{
  "model": "spectrogram VQ-VAE",
  "dataset": "synthesised sound scenes: up to three everyday sounds over a background",
  "train_examples": 26041,
  "n_mels": 64,
  "hop_length": 160,
  "input": "log_mel",
  "win_length": 512,
  "bottleneck": "vq",
  "downsampling_factor": 8,
  "encoder_arch": "vit",
  "encoder_norm": "rmsnorm",
  "encoder_norm_position": "pre",
  "encoder_activation": "relu",
  "encoder_mlp_ratio": 3,
  "encoder_head_dim": 32,
  "encoder_fused_qkv": true,
  "encoder_bias": "all",
  "encoder_qk_norm": false,
  "encoder_parallel_block": false,
  "encoder_inner_norm": false,
  "encoder_patch_size": [8, 8],
  "encoder_conv_stem": true,
  "encoder_layers": 12,
  "encoder_width": 160,
  "encoder_positions": "learned",
  "loss": "mse",
  "latent_channels": 8,
  "decoder_norm": "batchnorm",
  "decoder_activation": "leaky_relu",
  "decoder_widths": [64, 128, 128, 128],
  "decoder_blocks_per_level": 2,
  "decoder_block": "basic",
  "decoder_attention": false,
  "decoder_upsampling": "nearest_conv",
  "codebook_size": 1024,
  "init": "torch_default",
  "residual_init": "zero_last",
  "optimizer": "adamw",
  "lr": 0.0012,
  "beta1": 0.9,
  "beta2": 0.98,
  "eps": 1e-06,
  "grad_clip": 0.5,
  "steps": 8700,
  "batch_size": 64,
  "epochs": 21.4,
  "lr_schedule": "linear",
  "final_lr_fraction": 0.01,
  "warmup_steps": 260,
  "weight_decay": 0.3
}
Rows from block 2 of the decoder of a small spectrogram VQ-VAE, named by matrix and row number. Rows with one number belong to one channel. Each number is 128 + 32 x the weight over its row's rms, rounded and kept within 0 to 255. All counts start at 0.
After each channel's rows are labels from the 100 clips, of 14976, where the channel reaches its highest value: "top examples" is what is common among them. Only what is clearly more common there than usual is listed. The data: synthesised sound scenes: up to three everyday sounds over a background.
# convs0: first 3x3 conv (decoder.decb.0.0.convs.0.weight, 128x128x3x3, each kernel summed), inputs 0-127
# convs1: second 3x3 conv (decoder.decb.0.0.convs.1.weight, 128x128x3x3, transposed, each kernel summed), outputs 0-127

convs0.100 [125 165  67 133 168 150 154 133 111  78 145 159 159 145 114 135 132 128 108  76 151  85 175  55  80 108 132 126 171 188 143 143 158 140 137 153  59 131 136 120 156 145 113 172 140  77 185  95  66 155 138 139 176 181  90 100  97  78  95 141 197 149 103 124 101 185 110 158 152 144 199 117 107 118 104 112 124 153 127 150  92 116 103 108 113 128 143 152 123  82 124 143 121  95  74 178 114 116 141 135 102 128  91 147 118 121 115 135  64 156 186 146 157 137  84 155  46 176 122 105 104 127 122 182 127 139 165 114]
convs1.100 [ 94  98 135 182 137 128 117 192  86 145  95 130 122 116  73 109 172 180 106 115  97 157 110 121 191 131 126 106 102 126 147 110 105 152 172 137 177 106 162  98 144 126 174 108 144 150 145 145 134 137 146 146 157  47 145 187 161 164 111 168 182 152 154 128 120 151 136 132 148  76 132 125  81 125 142 133  38 120 104 137 123 141 128 139 116 129 154  80 187 143 199 147 120 135 142 109 117 195 130 159 103 163 143 105 151 120 219 122 182 153  83 124  94 107 131  49 189 151 135  77 155 129 122 160 151 139 111 157]
top examples: mains hum; fly buzzing; first sound: fly buzzing

convs0.63 [134 134 138 133 124 108 160  83 139 126  66 134  90 149 124  74 116 107 101 130 124 121 138 129 151 120 145  95 113 127 110  37  91  79 151  55 120 119 111 119  31 156 120 122 118 136 112 141 148  86 109 102  70  97 107  43 131 139  87  98  82 137 136 129  84 127 118 138  77 113  42 132 137 126 126 120 145 113 117 128 162  63 124 151  77  67 123 110 119  96 137  53  80 161 126 132 107 130 109  85 115 145  85  96 110 145 114 106 136 110  89  99 105 101  90  55 100 118 175 109 144  97 129 137 151 124  70  84]
convs1.63 [153 167 174 119 187 154 126 143  55 129 193 175 147 153 135  64 187 131 167 105 141 145 135 121 132 162 138 168 151 123 130  83 163 201 137  98 110 166 135 191  46 106 126 134 109  88 115 108 175 130 136 162 159 109 137 125 188 125  30 131 126 101 184 126 129 123 105 126 169 115 137 125 120 132 113  78  37  96 160 161  95 145 118 154 116 167 127 138 102 133 124 166 141  88  63 113 159 115 137 154 109 115 115 119 150 136 140  57 177 145  95 151 141 153 127 144 143 158 122 167 112 143 134 116 125 143 130  76]
top examples: reverberation; text has "room"; text has "reverberant"; background: none

convs0.76 [122 120 154 166 119 113 100 151 157 117   0 104 100 157 123 103 102 126 140 131  66 131 146 140 135 120 146 118 148 106  81  85 102 118 166  84 159  80  96  99 118 139 139 118 123 123 146 102 129  85  69 179  88 116 133 111 111 114 137  21  75 152 127  96 136  67  85 113 128 154  96  97 154 115  58 154  80 108 167 134  78  95 126 130  84 142  79 118 119  62 109  65  94 105 158 127 164 105 112 147 115 114 101 116 130 150 136 120 143 100  87 128 100 131 104  95 109 119 111 132 127 105  96 126  68 142 163  95]
convs1.76 [135 150 109 116 152 149 182 107 114 113 174 107 134 131  62 131 175 131 127 141 160 161 116  95  96 121 147 208  98 140 102 112 130 140  97 150  90 178  76 141 186 131 119 140 114 147 111  79 119 101 131  95 111 186 127  99 179 144  71 126 107  87  91 123 131 114 117 112  94 222  78 124  89 108  90 129 131 165 134 105 158 110 109 105 182 104 131 141  79 214 106 209 165 113 136 131 107 126 149 185 105 118 147 136 119 126 154  83 142 161 108 104 110 174 131 157 131  72 221 134 154 141 127 149 150 148 135  89]
top examples: siren; laser zap; first sound: siren; first sound: laser zap

convs0.37 [154 138 107 130 110  79 110  39 117 136 138 100 170 100  91 105 152 124 100  99 143  87 145 150 138 106 147 143 146 121 102  52 114  58  49 131 149 129 126 106 161 181 124 163 136 163 120 126 116 131 107 118 141  88 148 151 100 159 101 122  84 135 152 131  11 136 149 124 127 140 116 134 118 163 143 108 139 113 116 109  62 100 125 180 167  94  98 177 159 106  50 125 115  82  96 187 169 153 102 167 129 117 123  83 173 123 112 131 123 121 158 102 180 129 127 165 120  74 153  63 117 157 133 106 139 156 172 157]
convs1.37 [ 93 119 116 146 168 121 110 230 127 157 140  99 123 143 162 140 136 118 197 124 128 123 166 146 121 138 142 124 133  98 132 156 134 136 127 121 164 149 115 154 111  17 120 113 144 153 204 112 137 150 133 116 113  83 136  46 161 114 157 116 127  78 123 119 164 172 113 152 129 104 119 116 142  80 117 115  40 135 130 134 167 111 139 105 101  96 120 124  94 139 161 165 168 115 150 187 121 104 122  46 130 107 106 111 133 115 133  87 104  72 155 129 120 136  80  77 109  85 113 152 144 138 124 122 129  95  10 134]
top examples: background: none; crying baby; first sound: crying baby

convs0.101 [126 118 117 133 130 133 122  76 152  98 110 135 118  95  84 190 108 159  87  50 125  56 158 102 130 122 173 121  85 122 114 117 139 103 127 120 185 133 100 139 143  85 132 133 144 122 198  99  94 131 132 129 104 113 119 152  74  79 137 125 153  67  82 125 101 113 129 107 158 126  91 128 125 103 110 152 178 152 118 118 103  82  96  57 109 112 142 109  90 123 114  64  81 145 136  56  54  79 147 123  92  94 111 136 137  49 110 161 116 116 132 150 149 159 127 101 168 121 118 193 137 110 128 149 105  51  74  95]
convs1.101 [129 120 115 139 160 121 130 129 115 117 126 144 153 177 161 141 120  96 101 191 127 121 228 103 126 128 160 199 158 149 127  77 134 136 179 160 129 203 124 105 123  98 168  94 154  88  98 167 145 141 128 105 150 126 142 145 201  90  53 149 147 167 120 139 128 178  83  99 150 141 108 150 172 135  59 124 144 190 147 180 132 223 132 140 131 140 136 124 108 103 107 109 129  92  80 174 106  89 120  71 138 123 184 116 142 126 128  57 132 155 115 110 144 134 110 105 125 171 136 126 160 120 133 169  82 152  86 131]
top examples: background: none; knocking; ball bouncing; first sound: knocking

convs0.77 [171 124 148 134 145  94 116 148 140 105  92 118 110  95  48   5 119 165 136 104 156 127 130  81  72 206  90 113  92 139 147 137 140 116 109  84 118 124 150 122  94 110  74 133 121 183 140 114 169  95 131 146  94 151 123  89  88 185 122 156 147 168  99 135  93 169 129  96 113 133 150 139 136 145 107 113 137 179  69 122  89  77 124 121 131 119 131 116 192 118 106 153 143 142 137  92 172 111  98 126 117 123 108 111 163 147 141 111 149 106 171  91  74  54 163 117  52 159  97 142  70 119 140  82 135 139 146 109]
convs1.77 [149 158  92 178  82 155 131 162 138 158 108 119 105  99 166 126 127  76 121 195 148  97  97  64 140 104 160 144 137 119 107 169 142 117  92 143 169 107 181 115 133 147 132 102 133 141  94  67 152 164 131 123 108 133 128 208  56 143 166 109 157 122 114 120 112  56 125 134 100 116 169 117  67 121 110 132 190  63 179 122 173 145 135 129 169 117 136 104 195  65 146 149 111  90 110 140 114 138 137  99 134 125 140 159  96 107 137  79 139 122 115 177 157 117  56 158 147 102 158 127 153 123 124 125  97  77  94 211]
top examples: siren; first sound: siren; background: none

convs0.72 [112  60 131 132  93  90  82 131 192 150 105  91 121 149  99  89  89 104 129 114 136 164  88 107 181  96 109  87  86 119 106 125 109 111  98  93 138  84 113 152 136 154 127  42 115 130  75 109  99  99 143 121  84 150 147 141 135  96 130  88 133 193 121 146 138 148 187 117 156  75 104 141 117 147 160 106  76 167 138 229 141 163 143  77 110 113 142 155  93  81 103 100 108 145  98  66  79 125 136 105 132 155  51 122 136 129 146 166 155 158  98 156 122  83 163 185  95 138 131 151 104  91 146 100  97 131 112 100]
convs1.72 [ 79  69  72 152 101 157 157 103  68 111 146 117 140 208 160 125 160 108  88 124 149 149 151 113  80  93 144 183 126 114 125 145 132  81  84 123  90 113 119 114 101 111 100 111 105 129 133  71 134 163 139 131 102 195 117 179 143 154 163 128 103 165 130 132  79  53 137 147  92  93 194 122 133 111  98 123 147 111 175 112 142 184 137 160  98  72 144  75 131 114 101 157 156 113 138 128  86 160 124  78 129 130  93 166 144 138 193 120 108 147  99 121 130 106 167  87 128 128  93  71 169 121 132 114 140 133 219 171]
top examples: siren; first sound: siren; background: none; meowing

convs0.119 [106 107 139 118 127 112  99 132 152 118  31 119  95 166 121 128 116  83 118 135 128 100 154 153 137 123 149  85 128 119 100 119  57 130 106 122 118  79  96 134 117 106  87 119  93 117 126 149 142 128  34 108  58  67 154 132 129 122 144  85 139 133 121  92 123  71 127 134 122 116  88  94 134  90 149 111  98  80 152 108  98 131 128 119 130 121  38  80  91   6 120  26  86 129 118 129 143 133  92  76 127 116 119 128 112 127 149 130 156  99 119 141  71 149 135 170 140 122 110  90  96  98  93 128  92 145 107 103]
convs1.119 [127 131  99 179 193 137 189 172 122 156 203 126 133 143 165 168 146 165  96 133 197 153 134 139 115 110 171 159 118 147 110 144 122 155 119 104  92 180 136 166 129 144 132  82 110 141 161 137  88  87 131 114 144 121  86  78 162  92 113 125  76 112 122 118 119 129 145 125 136 187 135 118 141 176 112 113 116 102 165 153 154 110 121 213 133 137 131 139 119 204 151 186 176 130 158 196 175 154 150 104 116 137 182 106 190 151 156 103 144 116 120 157 171 120 166 182  39 117 138 130 171 164 126 140 164 159 138 117]
top examples: reverberation; text has "reverberant"; coin spinning; first sound: coin spinning

convs0.112 [159 154 139  84  90  97 147 156 151  89  91 117 122 123 109 106 116 155 105  88 144  65 120 168 113 164 120 125 133 151 164 159 123 115 153 228 153  74 196 132 201 128 164 137 129 141 121 143 170 165 127 102 171 123 199 199 113  89 155 110 155  80 184 157 130 140  94 129  80  90 169 159 113  90 131 126 111 100 156 105 115 135 137 124 170 122 132  35 144 111 144  95  70 113 147  93 141  81 135 111 133 139 149 123 146  60 148 154 112  89 131 145 134 173 101 155 191  88 140 146  96 134 152 107 156 101 126 143]
convs1.112 [159 143 147 163 153 134 156  98 166 167 153 124 138 113  98 169 106 147 105 166 170 116  89  46 173 107 161 128 133 164 124 114 153 108 155 128 137 150 105 103  68 147 103  91 104 142 119 110 102  87 118  91 147  82 142  86  96 157  91 116 114 170  90 121 161  93 151 100 124 152  58 125 140 182  75 186 140 208 167 120 166 105 109 159  83 129 116  97 123 149 149 143 190 121 148 154 123  86 160 111 125 134 159 130 156 152 156 131 130 113  96 167 163 103 101 145  84  99 186 234  99 162 129 147 153 178 158 100]
top examples: siren; phone ringing; first sound: siren; first sound: phone ringing

convs0.69 [128  99 171 142 172 146 126 130  69  91  63 143  81 140  74 143 136  71 124 164 112 109 101  97 149 164 105 149  78 102 131  98 129  91  83 146  90 102  98 144 117 101 113  93 114 131 163  87 140 155 110 131  52 121 148 159 167 116 126 119 175  89 112 132 107 101 115 143 125 120  79 123 127 104  89 115 164 145 127 129 121 132 134  85  74 117 110  95 174 128 172  56  76 152  54 116 165 158  97   6 129 139 164 120 104 137 128 119 192  73  99 133  88 130 123 180 113 142  80 140 105 132 136  99 139 164 134 125]
convs1.69 [ 71 188 125 155 116 127 136 108 132  92 184 114 141 118 114 121 145 161 139 165 185 159 133 168  90 111  67 115 153 103 190  73 148 166 146  66  56 133 204 125 169 112 151 119 121  90 134 130 117 156 139 141 132  85 100 101 224 182  48 153 133 110 151 117 131 195 140 150 149 114  88 112 111 167 133  62 105  91 102 129 116 129 131 124 141 144 129 156 201 179 140 133 176 131  67 130 106 121 147 103 124 107 116 139 155 118 129 116  79 135 121 121 159  76  91 120 138 139 124  57 114 133 125 116 150 144 135 133]
top examples: reverberation; background: none; laser zap; first sound: laser zap

convs0.13 [177 108  78 131 145  90 117 129 127 109 101  93 114  97 112 125 149 153  87 126  89 135  83  78 126 125  58 126 114 119 101 156 117 147 128 160  66 144 175  93 186 109 149  93 184  91 145 106 128 168 155 172 125 127  63  50 148 107 171 146 139  73 142 112 104 167  71  90 159 107 159 102  87 140 195  90 109 123 121  41  70 148 125 147 107 102 152 124 106  95  84 139 136 173 170 142 109 151 182 136 103 124 136 132  66 144 123 186 126  89 129 103 138 144  97 177 121 124  98 115  97 119 123 133 171 155 168 144]
convs1.13 [100 153 157  81 121 135 183 177 112  84 129 183 155  96 159  96 158 106 119 125 126  51 103 102 102 111 152  60 118 126 124  98 150  96 116 106 170 174 128 125 138 168 159 138 138 122 129 151 166 182 129 138  87 136  53 119 111 110 138 122 180 128 120 120  63 107  87 138 144 149 123 122 182 143 156 151 167 134  68 195 141 109 146 168 103 131 135 104 128 131 132 141 114 148 169  77  71 133 125  77 153 119 165  93 140 128 105  32 158  87 155 173 101 128  55 113 147 122 215  99 118 135 122 133 154 147 108 118]
top examples: meowing; background: none; first sound: meowing; howling

convs0.43 [118  77 141 112  68 111 141 133 123 138 150 120 119 163  93  89 143  99 156  49  93 149 110  19 145  79 133 104 115 147 107 126 130 118 159 112 114 159 133 146  91 151 129 133  57  70 101  76 206 135 133 121 155 181 193 132 108 103 120 139  77 183 143 116 155 128 134 144  78  94 146 105  53 156  99 138 142 130  91 109 137 119 101 110 132 139 115 144 124  99 151 134  97 164  68 155  99 164  71  99 120  98 118 122 154 101 131 119 123 136 102  46 148  59 125 153 157 155 172 146  93  87 120 126 114 153 116 102]
convs1.43 [159 126 137 170  87 195  98  98 184  75 105 151  67 170 139 136 151 156  89 120 154 117 111  74 154 141 141 187  88  91 146 187 136  32 172 123 135 157 175 121 158 106 116 108 124 184 120  87 127 140 126 155 122 134 168 126 111 106 178 129 134 130 128 119 151 107 123 145  66 133 201 113 104 125 159 125 101 103 187 105 106 171 141 170 150 111 122  86 162 175 145  91  62 157  61  88 142 150 137 127 133 105 117 144 145  94 144  84 140 100 147 115 106 128  96 103 160 102  98 138 169 120 122 114 140  55 107 173]
top examples: background: none; car horn; phone ringing

convs0.88 [124 131 105 151 136 126 129 129 109 104 133  97 149 184  81 118  69  93 124 106 100 106 165  94 126 128  89 148 153 115 146 153 108 129  82 101 150 153  87 110 110  97 109 146 105 135 181 161  59 122 100 104  92  80  59 122  54 190 129 175  94 179 116 129  64 152  88 140 124  55 109 127 142 148 108 174 147 136  53 145 115  65 123 137  52 136  84 130 126 112  80 110  99  96  56 172  97 152 107 178 133  96 130  95 148 121 125  98 134 101 130 119  64  96 149  65 142 162 120 151 110 129 125 122 124 117 139 139]
convs1.88 [109 163 154 184 171  26 131  92 156 106 122 133  92 168 154 204 154  97 163 117  98 178 122 148 112 149  87 159 155 135 120  97 143 107 132  88  73 186 138 170 129 101 135 156 138 156 141 205  73 106 138 165 123 127 165  69 177 136 112 144 111 125 119 123 133 130 171 127 117 187 112 119 166  96  61 164 112 126 110 130 103 197 126  91 171  83 128 145  92 100 118 114 118 113  95 134 181 110 139 145 120 111 182 162 168 170 157 112 179  96 109 107 152 117 126 143 128 155  86 106 175 144 120 109 117 147 188 115]
top examples: background: none; siren; first sound: siren; laser zap

convs0.44 [133 133 136 132 139  85 163  97  96 130 132 181 144  85 215 127  86 160 108  89  99   0 105 100 139  80 114 138 100 150 115 173 114 131 148  56 138 112 173  94  83  56 106 122 133 138 128 120  87 118 127 143  92  86 100 153  79 136 112  92  91 118 109 138  94 126 116 112 145 110 171 122 132 140 149  83 127  96 134 115  95 118 145 133  60 106 118  46  92  96 132 100 125 119 117 129 146 157 128 151 141 201  41 123 117 116 101  83 144 151  66 115 131 158 125 125 123 117 102 135  76 142 131 130 152 134 132 164]
convs1.44 [146 117 223  76  91 135 171 121 159 130  82 129 129 136 103 149 158 102  71 130 126 145 202 138 174 132 116 156 146 142 138 124 127 124 186 112 165  97 151 110 171 135 132 112 132 111  86  83 102 160 117 142 147 135 159 167  72 106 233 138 124 165 137 128 135 151 191 118 128 172 101 131 126 114 132 166 106 146 129 140  97 162 129 100 157 113 126 156  75 152 104 125  93 221 129  83 168 122 136  79 138  67 149  98 137  78 177 191 103 140 152 116  76 119 205 116 142 175 138 136 112 130 128 151 146 131 125 121]
top examples: laser zap; first sound: laser zap

convs0.7 [ 94 115 121 108  89 134 149 142 119 147  70 133 159 139  93  87  76 133  93 100 104  69 125 100 110 153 182  99 126 119 123  58 103  42 176 126  76 129 143 104 149 165  75 194  98 130 116 141 139 109 132 100 102 104 103 139  72 149 105 120 142 116  48 170  85 132 113 135 103 118 159 177 117 166 173 120 144 152  93  89 100 133 150 112 166 159 141 115 121 144 131 108 150 137 156 148 153 136  97 146 152 101 160  89 131 142 157  85  87  35 110 121  96 102 120 134 145 102 192  64  99 165 167 135 146 142  57 129]
convs1.7 [121 119 156 205 183 131 156 171 136 171 129 132 109 120 139 170  74 161  94 141 150 121 132 154 167 151 117 158 112 134  96 113 137 106 110 122 143 155  73 136 147  84 170  90 112  73 157 114  59 104 120 148 146 162 108 157 189 103 145 130 119 166 130 126 108 180 104 126 155 146 143 124  90 122 121 105 123 123 124 152 130 166 127 159 112 143 114 148 232 115 138  55 101 200 190 106 103 154 137 173 125 162  89 166 240 117 121 176 162 134 118 176 152 138 113 169 145 156  80 124 129 132 130 106 135 106 178 140]
top examples: background: none; text has "car"; frog croaking

convs0.10 [136 120 181 123  90 156 108  77 185 141 113 150 124 127 139 149 124 156  86 114  91 102 144 164 159 120 115  52 125 120 154 109 149 132 146  61  99 101 102 126  76  98 123 147 169 149  93 104  91 114 173 147 114 111 155 167 196 129 109   9 159 155 153 191 123 182 148 111 102 104 159 192 122 134 148 141 107 124 185 157  95 167 152 142 166  85 173 119 169 161 136 126 149 162 133 167 116 160 154 159 135 103  81 152 132 174 103 139 113 124 135 143 111 156 106 106 127  91 154  77 143 161 191 105 151 119  88  87]
convs1.10 [ 98 167  93  93 129 122 132 174  45 142 184 116 140 114 175 122 124 108 131 123 117 103 139  77 123 120 114 132 156 138 104 126 155 167  76 179 139 140  87 101  67 133 114 154 108  84  81 106 109 129 129  66 146  85  99 168  72 120 130 136 104 127 127 130 106  63  78 113 138 165  89 129 182  78  66 145 142 141  77 149 121 102 110 190 124 132 129 115  40 148  98 189 178  63 145 146 104  75 141 150 108 127 184 161 129 121 177 142 122 147 103  86 132 166 149  72 133 126  90 119 170 117 136 143 116 137 156 132]
top examples: siren; first sound: siren

convs0.24 [126 114 190 101 156 124 105 129  87 152 155 133 110  94 117  86 113 137 145 119 137 140  88 123  78 106 127 138  82 194  85 123 177 112 107 100 114 158 111  73 171  93  66 124 143 156 107 126 101 166 153 102 137 124  97 153 123 144 170 130 218 104 108 121 108 188 116 174 106 125 163 108  80 116 153 131  98 145  66 139 134 141  94 110 153 159 158 146  89 137 106 124 131 105 137 100 147  98 143 182  76 124  69 163  44 130 107 132 187 126 177 137 147 119 127 130 125  36  63  98 140  97 120 180  93  91 164 148]
convs1.24 [104 130 100 111  94 100 171 113  92  88 124 141 139 104 214 153 139 121  96 151 109 120 149 108 143 114  95  93 125 134 168  71 102 119  94 152 157 118 171 109 129 143 102 149 141 117  84 112 132 121 144  95  84 145 112  99 129 136  33 139 182 184 116 128  80 136  34 135  93 156  95 130 167 124  85 134 211 113  94  57 127 147 128 151 142 129 149 121 144 162  94 111 107  69 106 125 121 133 129 123 112 148 166  81 143 107 185  85  89 125  94 119 138 112  92  63  69 153 159  81  89 146 129 145 176 148  94 163]
top examples: siren; first sound: siren; laser zap; first sound: laser zap

convs0.70 [139 130 167  94 173 222 130 129 128 112  92 125 130 120 156 110 108 172 127 124 111 135  85  74  89  99  99 125  70 137 187 122 121 142  83 122 122  79  96 105 116  84 105 115 124 164 138 106 147 114  99 103 107 108 106 112 155 184  93 114 150  57  50 114  90 182 103 131 142 166 165 102 160 101 150  78 182 143  89 139 112  94 126 117  79 133 102 104 102 111  50 119  86 181 124 103 183 121 127 171 124 163 142 101 122  77  80  70 141  99 164  88  91 153 108 154 120  91  85 115  98 117 109 123 175 125 140 141]
convs1.70 [127 144 158 141  96 122 141 111 122  94 144  83 140 119 150 132 179  56 162 191 167 136 141 115 113 151  96 156  95  96 176 110 156  98 156 128 162 111 172  38 142 188 169 126 134  92 127  91 137 136 141 117 111 199 171 193 122 130 125 141 130 152  88 132 158 159 134 144 138 115 115 124  37 155  96 125 174 115 130  93 115 207 140 137 171 199 143  81 152 166 121 130 118 161  60  95 147 147 131 121 138 117 190 172  98  64 135 143 115 124 110 143  85 101 136 114 106  82 139 129 117 118 128 139 117  57 122 118]
top examples: laser zap; first sound: laser zap; background: none; first sound: siren

convs0.67 [134 141 122  97 144 127 117 141  98 130  86  81 136  94 145 108 144 140 143  19  97 143 104 132 129 158 112  92 103 101 103 145 147 139  80 154 130 118 144 116 153 105  88 142 172 131 148 130 132  99 127  99 139 110  70  68 112  78 150 125  43 106 110 121 112  94  84  82  97 134  89 110 106  55 137 158  95  80  18 143 128 114 144  92 129 144 123 131 131 129 119 156 150  96 166  80 139  74 156 139 129  99 128 148 105 143 104 126 117  81  63  85  50 104 137  88  72  59 150 126 108 109 116 111  97 153 118 145]
convs1.67 [111 157 107  44 126 111 118 100 102 117 140 106 139 112 116 122 129  70 114 191 122  72 111 103 110 107 118  99 158 116  82 146 175 118 119  96 173 109 133  97  98 165 205  51 150  88  68 141 122 166 136 163 103 121 167 115  73 212 103 145 160 110 105 130 107 127  64 137  95 108  93 128 157 122 139 155 173 107  64 105 170 111 145 160 162 165 141 143 112 142 113 120 122  78  74  97 111  69 126  77 150 104 133 132  98 160  99 141 133 127 174 130 163 189  74  90  75 140 128 102 101 147 128 135 150 142  99 129]
top examples: meowing; first sound: meowing; siren; first sound: siren

convs0.29 [101  96 124 137 112 193  81 110  90 139 141 135 145 150  94 174 135 127 140 196 105 149 101  74 131  66 155 145  96 150 195 114 169 159 158  91  97 132 142 118  88 131 159 134 185 163 102 118  84 148 180 126 116  87 128 124 186 104 125 120 107  85 145 142 107 158 155  77 120  86 196 139 149 143 114 141 126 154 149 106 150 121  87 118  59 103 184 113 100 153 100 135 153 150  88 107 149 174 177  98  52 165 139 174 174 134 145 106 105  97 200 128 143 110 123 127  96 104 144 100 130  80 146 148 100  54 140 141]
convs1.29 [121 133 144 105 149  91 108 131 103 133 144 143 164  94 192 120  62 134 138 159  98  45 108 108  94 136 178 151 183 130 103 136  95 129  95 126  68 150 124 120  60 152  99 170 130  98  81 153 120 180 148 134 148 121 125 151  42 116 101 142 176 154 135 141  86 145 115 127 142 190  89 143 104 145 119 158 142 103  72 147 129 185 134 122  94  99 151 102 134  99 109 107 149  77 101 123 147  68 106 153 133 168 199 111  97 159 136  79 160 175  86 199 165 159 135 108 107 108  53 161 129 130 139 144 148 144 145 121]
top examples: mains hum

convs0.8 [ 96 107 120 150 126 103 157  30  94 117  90  57  98 130 133  97 105  77 120 147 107  67 146 137 135 107 126 100 152 115 143  50  71  75 122 100  94 116  57 126  84 122  60 139 125 123 103 156 149  88 130 114  99  91 129 110 131 106  93  87 120 143 114 150 132 121 155 135 134 122 110 149 138 118 136 156 129  95 142 167 142 147 125 140  72   0 134 108 156  90  89  89 110 130 141 154 160 133 119  76 122 122  95 106 133  95 159 115 134 142 110 103 100 142  81 120 118 146 161  90 118 138 157 128 133 146  25 100]
convs1.8 [127 126 107  54 165  83 111 118  80 119 153 185 162  98 207 108 105 141 102 133 176 127 122  74 147 126 110 164 128 119 112 122 183 114 185 121 188 166 137 107  36 113 177  82 116 118  85  90 154 173 126 138 130 112 135 163 141  92  56 123 147  91 180 126  73  83 137 127 124 158 150 122 128 135 156 109  95 132  78 171 116 118 121 173  62 167 123  95 155 104 119 123 132  94 104 158 145 183 136  98 112 114  88 122 117 144  84  45 136 134 125 139 173  89 149 150 118 134 151 173 148 141 132 119 144 180 121 134]
top examples: reverberation; text has "room"; text has "reverberant"; crickets

convs0.114 [111 117 116 124 101 112 109 119 146  70  10 128 126 139  92 108 167 102 102 115  69 143 171 174 148 126 124  68 123 109 123 118 107 115 143 166 111  48  93  99 118 122 108 121 102 122 153 146 122  97  47 144  82 104 158 101 133 125 163  50 138 149 131 102 127 107 143 124 103 114  94 115 124 109 134 145 116 103 125  97 150 158 111 110  66 103  49  79 119  37 110  66  89 151 131 109 125 101 102 124 120  69 100 127 123 132 192 142 124 105  98 138  99 164 145 154 111 106 118  82  59 117  99 112 112 136 133  91]
convs1.114 [123 144 120 126 195 107 178 169 160 177 191 142 135  83 126 112 150 118 115 104 158 159 111  81  81 100 157 169 116 157  56 189 114 209  78  61 101 182  90 165 117 116 132 108 128 138 135 135 140  95 114 115 137  74  86  80 134 120 150 101  55 106  70 117 104  85 130 100 123 167 127 120 113  98 146  94  98 125  88 148 144 105 115 139 110 132 114 153  85 212 137 181 190 107 168 171 170 125 154 127 110 106 180 121 135 138 117 153 148 142 135 148 148 131 158 196 126 149 160 118 159 138 121 133 157 136 148 110]
top examples: meowing; laser zap; first sound: meowing

convs0.78 [121 134  64  72  94 104  98 137  99 102 136 133 104  97 103 110  86  76 138 156  95 122 117 112 107 133 116 145 137 158  69 115 109 122 101 111 119 155 104 141 189 109 105 127 107 100  85  94 176 123 136 108 148 104 131 182 159  65 151 102 168 158 116 120 119  92 113 142 134  65  82 110 130  60 111 159  66 163  79 124  93 123 106 109 132  93 125  76 102  44  63 151 144 138 109 181 145  65  93 162 104  84  98 115  73 171  91 146  90 131 127 153 132 135 114 150  99  76  49 139  82 114 123 137 105 140 153 147]
convs1.78 [138 159 141  87 156 165 128 154 137  77 100 105 127 146 161  92 142 115 135  95 138 138 122 212  73 133  78 132 169 194 148  68 100 102 102 229  98 124  86 154  88 123 149 172 154  90 116 118  74 119 132 159 178 132 136  89 126 115  50 110 101 118 130 133 150 166 129 113 128 118 180 143 176  76 167 138 131 132 141 115 152 100 128 161 131 133 123 146 110 129  83 163 148  80 101 186  82 134 111  93 135 169 140 143 132  84 161 177 126 108 119  89  79 167 111 109  62 149 132 120 123 128 133 151 117  97 111 208]
top examples: meowing; first sound: meowing

convs0.56 [149 163 196 152 167 120 107  81 134 125 144  69  92 187 173 124 106 145 114 141 148 173 136  20  54 112 115 152 152 130  96 101 146 116 111 104 167 130 165  93 161  90 126 137 141 188 114  96  99 158 133 143 100  91  95 138  83 179 179 146 159 148 155 163  79 138 130 120  91 101 145 159 110 167 145 119 145 141 156 117  53 106 123 152 157 140 141 143 118 117 130 119 129 112 135 176 121 126 140 121 122 128  51  62 172 109 122 118 120 135 190 127 123  58 104 180 169 119  91  95 125 135 165 143 116 102 187 137]
convs1.56 [130 179 128 104  62  92 149 155 144 131 142  98 160 105 143 170 171 152  48 165 186 131 130  88 104 142 118  85 145 107 156 105 134 126  95 147  85 125 178 143 126 142 108 138 139 136 149  99 116 114 129  62 106 126 101  90 129 112  89 136 122 213  78 121  77  66  87 137  74 184 157 125 124 140  74 118 161 111 160  69 135 139 133 141 154 157 131 112 137 181 133 123 159 148 130 131 157  93 135 123 117 104 223 142 120 134 191 100 102  73 136 139 117 105 130 107  74  59 127 118 191 161 124 141 144 105  90 164]
top examples: laser zap; first sound: laser zap; background: none